Weights of a small image classifier.
Model: 15.6M parameters, norm layernorm, moe top_k, num experts 16, patch size [4, 4], layers 12, width 256.
Training: 6700 steps, batches of 256, held-out accuracy 88%.
Data: trained on rendered scenes of coloured solids on a plain floor, 195000 training examples, 8.8 epochs.
Rows from block 2 of a small image classifier, named by matrix and row number. Rows with one number belong to one neuron. Each number is 500 + 40 x the weight over its row's rms, rounded and kept within 0 to 999. All counts start at 0. Numbers have three digits each.
After each neuron's rows are labels from the 100 images, of 14848, where the neuron reaches its largest size: "peak on" is the class under the peak. Only what is clearly more common there than usual is listed. The data: rendered scenes of coloured solids on a plain floor. In brackets: how many of the 100, against the usual share in percent.
# gate: MLP gate (model.blocks.2.mlp.gate.weight, 672x256), inputs 128-255
# fc1: MLP up (model.blocks.2.mlp.fc1.weight, 672x256), inputs 128-255
# fc2: MLP down (model.blocks.2.mlp.fc2.weight, 256x672, transposed), outputs 128-255

gate.614:478515484561496462513421451522546554511465456481532502571475477498612505448478504530528484540551574519432477458464458502543569553482572538592500507496560492400555498504414498522488560497529515472450446530547530553450464533520529552457471451566493455507456506503502427508449512482490487516474549495552499449602479518468504427447497541468519444472509500472481529526554463521519439595555
fc1.614:486501443529519502485472445529517563500473466534487445540401568478533451502511497528518517506488536474543482516521549503467547563504480520563569455533525481536571423518500395527470513515482524474469529507494486595403522452597506486472539464485492558470530491528467522502495572469463519498548572531529511458494477515469523512460486518474507564468492470486448480521484482488546479457514
fc2.614:521559520552503484501537563466532530425524519524484493452492481551447537468439495474516464469555458498503504541470507583509499497478476474425455569508462555516508442495483507505508508507469440531495519489417467503574444463493470526472468586480448529493502454444477554431533577447483496489512514495459443531554522472560465501457498522434414497491465468485525456511506577468584438530456
peak on: spring (56 vs 0.5)

gate.171:498524501479507516547512505552451517476495535526466530541442504486499499484520441487476494537504465481537498459510613477534482492519554519502497466577484488550413537483472441472523508522539541552517498534558459468434509506496456466500483504463517513449404539411532509484455567512532462506514481457515481501529525656516521524514515509524531499537525487538477464503486450425478555506518
fc1.171:491471476510471535462476502558444500485483476542451467415537452586450513457546429493529490485562423562474500498564486518532511441413443524498582515501488514587551518524584548558493460517524531463594492566530521538541477515487451452528510469492510498488458518465545486405487509570523519495543497489491543452526516563527507506417571475444436388510492576477548514499454461519482411462515
fc2.171:490470460485527509516534478441449507481465553384506593480394471457550471492515524522478499516492500520569488536453559477545508521518498514584389460421496539530560454445467513470461470470514579453498569568618502566455529461521482536479469494472464562498543479518477480493505430492516527530502566496552499506506456488517667485469539520466498595527508448421531468553464491471513507490473
peak on: cog (34 vs 0.7)

gate.611:505456436443502475447456503460484525392536471515523509540442500588492499527399478468505457444487528528450439532552479504463497551532537411495529555468490429524426465542505495485543566501507536579420464541564436606504458499485553453547581558429441482544516570454474535504432526513546500487462563536520460531513495502535491540533533507555501490491550527543469529444452559497522589498473
fc1.611:425516531529450486526496497472436430540534492500503502495530429571484428479610563492548551525508529532488478542514536557541490455495532491503509450495479489519531494561532537454430451474509501459455567465508514493487464523569467510503493448528530511530461550454494535464443535483468542456505485489474452495464505475514545488443521479511496482580412523450428523477471439475476508431417
fc2.611:533448509525530523559461498474534527469534489543483486481459509576474548530491525552455478482555573418514523501520449521445502516514528462562507460507451549516474573502523507437464575509478430460549500509517447456518607478472461526522533536511544459448599476517513460463463460496527512512440483466585501511557510470494506464535516539551439544540475495497520526513506551484477551487520
peak on: cube frame (29 vs 0.4)

gate.307:497567566545462527521444535513510531471538509564521633495574506585481490556466554431479474557558533498515527519504412545433462474521513553517480475522524484480480473510550524495501472428418493572438478500536485513485518435452491507515433547509501558446512547547463510526480486492536571510433493500452496438563436583518472534563537433504457475486502482467484473532507434510458489501490
fc1.307:474526467466526475428592524545532506534491497472505489541497539497485481502525490560501545529543540526513494496475470525569527539454513479520614567503478423548551495509458583443519555463519507478542536437458623516582506563521467452515520459496534481542513503542529527420446505523478463493526514466517523549454540447469450507437504510414500483492529501502488510495526448569465507543572
fc2.307:565422489536477453491501523486492522431498493578437495513529456542504487491531491474509516544512570452546506464465469429474500513516479434477480443541504483517476523508470560506467410454559525555521488475507500512556544523536523481482486563539524473541521461497528502525490442552555557512481487430553489457527446524473503533573483497544528464552475571468504527495471474520497429404465
peak on: tube (30 vs 0.6)

gate.461:500436424556527573550467460491517498507441503489560525548558505477496463460557440518544450510468567490534549519530588501502517524525588448506493440550535482499469478514479523484503532495421514439545484556472538501473537517492467478455483409529451452417501457466529489530527501536452548526488453533488524517488478508477445544564531557488530501516468485528489492538523498544449461491515
fc1.461:525510508447443528475486473534462571579512469481457516438533433565475508488446492541516531501496514492416502441604466504564475517466462495525543563404578529532472505555494528486504488515548600553440468481478468550484498453516468513543582530576515521487591479483515477474526549497471488473545514554483506488507518464514504558433528480545499477495490501446472428518465501607546518482453
fc2.461:489468576480457477465501508506402524485462573475562524452514580446484542583583547541435421482575524468483503485481504500475494494549439515529487498534486501507561493442528557425466489531510512542486493505509461543490511446450471460492404477512498534419498512427488463467534509423507463555538483467566487468461410462567493574530483492560549526464484548485564541484556514512493474574555
peak on: cog (44 vs 0.7)

gate.48:459474498522523559494540494504555439496508450504458517528511578487472463532475498520505494529455467522504551498548558509473515486436503479456560488491496501549546549522528494507570568438431467404558442463562581497498453435553457525462474536528545535514474451570482423501494509529577521610475576485484490499550569427525489525529480477406481531550506587587471500505501558475556495442478
fc1.48:577472455471509461432478507396574455515497454551485472489541486506475475489504415491497503466551550546431497472555446509472489538520516518533477418508438486585484513438504555487571500500441543530487515498484492530546457511546465459525498551507533442527545478418522459427538481545550502550478493492532562523503561509467526436509517485432499441526511513451465504472515526434528553437530
fc2.48:516501488441454454495454463485505519579479483447520561418432567508511392466515509553478524515524411536494538582528532551452509499508482503503449437531488521489497494477470484447446532480475499475503442436477529481509459493547453512514501493529498504459512492464482391495507533481451557549543510605467468536474456461535456487488407520515562460618536487527418483465493507529524550495487
peak on: spring (41 vs 0.5)

gate.411:544546585544474545577488500532552499575570502519450430536500589434518470425485460520527465503493471457474480502432548492528524513497569571470535442499516447502505482529515470535520493452494467474460516515511580491538543442496488487484447488505461487455452529489510511467505547461443552483532511494445535434428512444486511499396518435427457509499434552498569530491495546590501538521514
fc1.411:501503497481499515493428472402493478525518558483544557499528434459505508490548497466471501544486487477493447478460449452532513483493455463528537522461472501527472466498482487478567572563525518505510506521461457530482549517444605580445484481499480586541467402483524487560598477437590513518473483556525482504553488507469497523527594513509465523480506473530529524471544554522475533500536
fc2.411:502401493514462533551499512567588442468544566546505531497477553511479478536514484432485557523483519438479483567463487537528435485568512489456505499562442509473453528472464531496521536560562533509492495481483555483508415503569523479502431447472507531501515458431516467481538594448468433444454499507526449493476510476473483549414503475464572528480421512535510485627532542455486519450524
peak on: chain link (25 vs 0.3)

gate.420:567461557537460522563503475479522478477541524471463488474505505476476467521555457464428520508442540507492487507475560551495480440477586503528523524487470447540530487445489486510491487508480461551475508522574537478551475471429519479532494538479479514499509507475474403496507468423543590505497520455457471460494470515538422484437545521487446542411530561496495549447436460493468530518424
fc1.420:548554473427457617527469467486496564551441521516522539490496494506504459505467545478492523483464554505464447531518555588477519466525579481523614526551495491493516436539462499427490471451457565519482472485500522470531531575461550514550533510542481528512441504458457554543408449424517511484440440495552463527509553464532502549438463461476509502448488469525464422467512516504493516499425
fc2.420:473454487542479402450486443547469525502520435499496462484575477478483494519565510460548450528528537489397551435475524530435510521489553453422507560525473472515462528473570542498480474523491516437556446488581458425523463526452498519444530525475544537582593525467534498459431504438550503436527473519479561421518456495489519456561480459530504515530457559465511512464450526548529437527518
peak on: dome (33 vs 0.6)

gate.115:511465565461418470521453498595460497564578449523470483483507490514499490534507485488486481486425459460512445464540546511455484532493514498474526481583587476527446510489470541529371509542524548484519439447546553503428476538470473517541419442526502562516577521536508438484428496468470475495520460433500438499539509537527470535574471547482528454466510411527475466402485434483530489496452
fc1.115:484568448467559501440549519441456514508423536477508502463510450482461561493455484451454493492511510475432509552484447543582492426486491505495522531469509500515533591512563495496524533471536511486554528479494481472488587501558556550447570518474478523472528510501530497425553557464453465552488429516474540489460460477488568472483499498586500598502510513507498460525486529550512510524460
fc2.115:482507535429504523459556482491475434473439518468519464534538451493494520470524459472506506496456465543483528453499585520531524425499492452537497528472524487489472523454428483491453582557504502519500433485548539540518504525486493503457513522566474514389546465499494501517556494527513510434580546477429523490514566529453508574490532504460539517547472454533469513487511489528569486518499
peak on: dome (35 vs 0.6)

gate.554:502480452498495528437577477498471575529514503484457473500428523547494603517526502452535499603528494503459496453455479536531535507506439468475487526474439494456519464497507449475469471527518565553550577506496516456453527553514473501580509518448502517544464542514490533507443499507475574493497480446454496527517511480471506425474519489459449528588448520457433484485457532542554452551512
fc1.554:536464533550509490555540510453482463497476476494536494426434463534534551512421461538524463533466478515453546492492539453485497454442588458503478477515499562565479520471417477518496492444509429491487468462435489524577585429548471468512462504524492437562538541475495485501510556486470552489533536511500546505509450483454461533526455539533550466481588508460518466509500544493413535528520
fc2.554:511523517537539498406574517468537493487504453490516553477499495500521532424421440498541573523464537536549540502427498440495501530508455531563525449446456482417576530487496498484448548550470476484520468458460477504446567496542498509517488478460513506511563457520582535533449519403480492503498548525510471462487503501570426555543490497477467462517522493479483506593510531521548514491474
peak on: disc (27 vs 0.6)

gate.418:504559457543561537537568432566511455506425516479430514452545443567542552500453541498480496601597459534503571485432474511453516434495532492461456559458533478545494420492541492446533479520488554515517541420538474466440468542471442491582451482565454569518496569550493532465452578559474490503467459536464480523517543496551541494455516523488473491490521446505517515486467526500479490548549
fc1.418:563539445530516504535487498529511434462438455523559466425514468505539517493530547473461489428539405513518533455530564421484498447469486526541507485557462509506488542502540554445541498452492457528515502474473400530543466534500504387511468469533438507524505505603473536522457486450461449523511516499547486522511493497508488502551540514471490475503486542500470564470494546452515441523502
fc2.418:539468500516480573549572536531467473478471498533526527531541541488440506483504452484454479537547489528545479507504490445521552472509513542447518516568513476564555466509434502449473502488505498527472447431430522490433528499476482540495528486465455479467433513518534502497457563530518448381506438474509547437568500501542579444486498542515509469498551514545522467435450510441587522530521
peak on: cog (34 vs 0.7)

gate.631:528569492548491505550482474486496463515462524549514511468476461463461454483438513489475495546524541535497497521461528524533528413433493534448489440513540527485460509444474461495493509470518565437476587508514446479508595490475542552568545450503500570495508468502461571442477492516536546514455525553501427474470463497528468535501476537473526525450543523523526601547434535535561523502514
fc1.631:512491543461529502412460520522522508507500503449507476471458432554514511524527524529501508478542449404491448471542503502407492553555480518524535483525512436500465507555516537499478494501489484497521487571531510569442428517458417543457494539448420505515463557473514518492482504523524483492568536417538516514421501561498565520542512507482489497541554435482532452452522383499556440537500
fc2.631:432545564545513532565608445509478532473576453470458500470523459452470481508534467435506587522472519549533509492479526472514508524572467528461434494432528573488457474436501496511498465492529558449527513430465519536446555479462563495518579488450552461464478521545525530561494547474503521456540465514521436636463511456425531399451521513426513557478508502488516542445460459483457569534572
peak on: spring (57 vs 0.5)

gate.530:437471433441505521496525551408495492534492514511478432514419469458524489470458479563437518534498489520536413590464536485509527498499485547540464575477560575499511453492496480526526529542453499544405497581491523473490492573468576521468458449532532490464513504542447462487499556550552482519460486476524522472498514479494498498539446503481525516505442536480567456467467465439564486467467
fc1.530:534548515454501544445529464462527483503542491509515431504471573516508485476461494520460490494530550436506491419555520515525487507500545475608555495520497510458494493503482422477572483511531496538411454434537454536559429536493567488492531483440488508546485459449394549444468518532497526528560485468483518470545519486513538509488446470489550481435470530535554522493477502500544527551524
fc2.530:485446431514545491512450498489483533577467514515449475478475500471518469475508541416486547435490518461431526498471456474509537472464524489516506511529570493509554547568523489505542477433478501568475450530470552374467522480464459513503531514522449453519497483463492507537480458441458500489515536479523443523496463378548573524607546575502550489573518514483449542457535480523544528467497
peak on: spring (26 vs 0.5)

gate.656:535450489445493472584416514506491498488494509571423488487518501508514490498465497453531591480543533544498488482466510533438513481506506557570476534533534452532485511465474489452617499490557502438607549515523535529552493497465515464456560456463498489500483480438497463457455506507528577557522488571500532488494523454533474444463521548495466478485572548486498496480558485530567503526579
fc1.656:464569540428537554502521577494434412563471519462541541462549506500541524516483479460493489532544478471533471505502496474517496483573453471476500536517438452507475429510581471470477433475484493519505509473415482501473487452475522525529468500498466482510549561601418493508572501511466466379494458531457490546455430570504516486525488522483567557503465449453516535575514586518472553528503
fc2.656:505479492489540521517547505571476526478465432504466484506477393448546509468558541504526558521472532520552538456499467478508462437524525488520546466580512493492473525478466569537450424495495462540465497505552492576484466480513528490433473520561585461453531528521499536583567442550577498475502477452479502458481541552466517507513538516506552527467453505453495451518442486472462513469584
peak on: spring (76 vs 0.5)

gate.358:523474462453442473468482449479579548556460523447404533543426488459467453492535466496524598480472518505473489498533460436414495493437506530489609448500528497578523490492517466507520519501517540518500459567483521493538516442571571515464500567542510565541478484434580476513473494550533443442544578488524505460473499465504488484541498589514444494420492427488525534506525476456530555573471
fc1.358:453527424518592557531543530494506445424437495493485457485528437460469554577517585400462462465522480518566493448476513525559501521519511506468508519444494487534487518576443459412522476603561468551499540491496573507520459487582519548490439498449523501492523508476495524503513527568523474471493477620475508476422494553447522421450448442558477591537486479451483578517543489494543577522450
fc2.358:496519533485523601533515481454484447504505525506504544465486492566447500462449425501561491550422506506446452520494502515520521526545476503486576517472528532488497445516489481525487536417448547466534599500532572542527547499497470562444513475527567487479509459547425455430442534481540498564524515475463476548555502524444494501424486512415519543485516537541424494468426506474476488477506
peak on: dome (26 vs 0.6)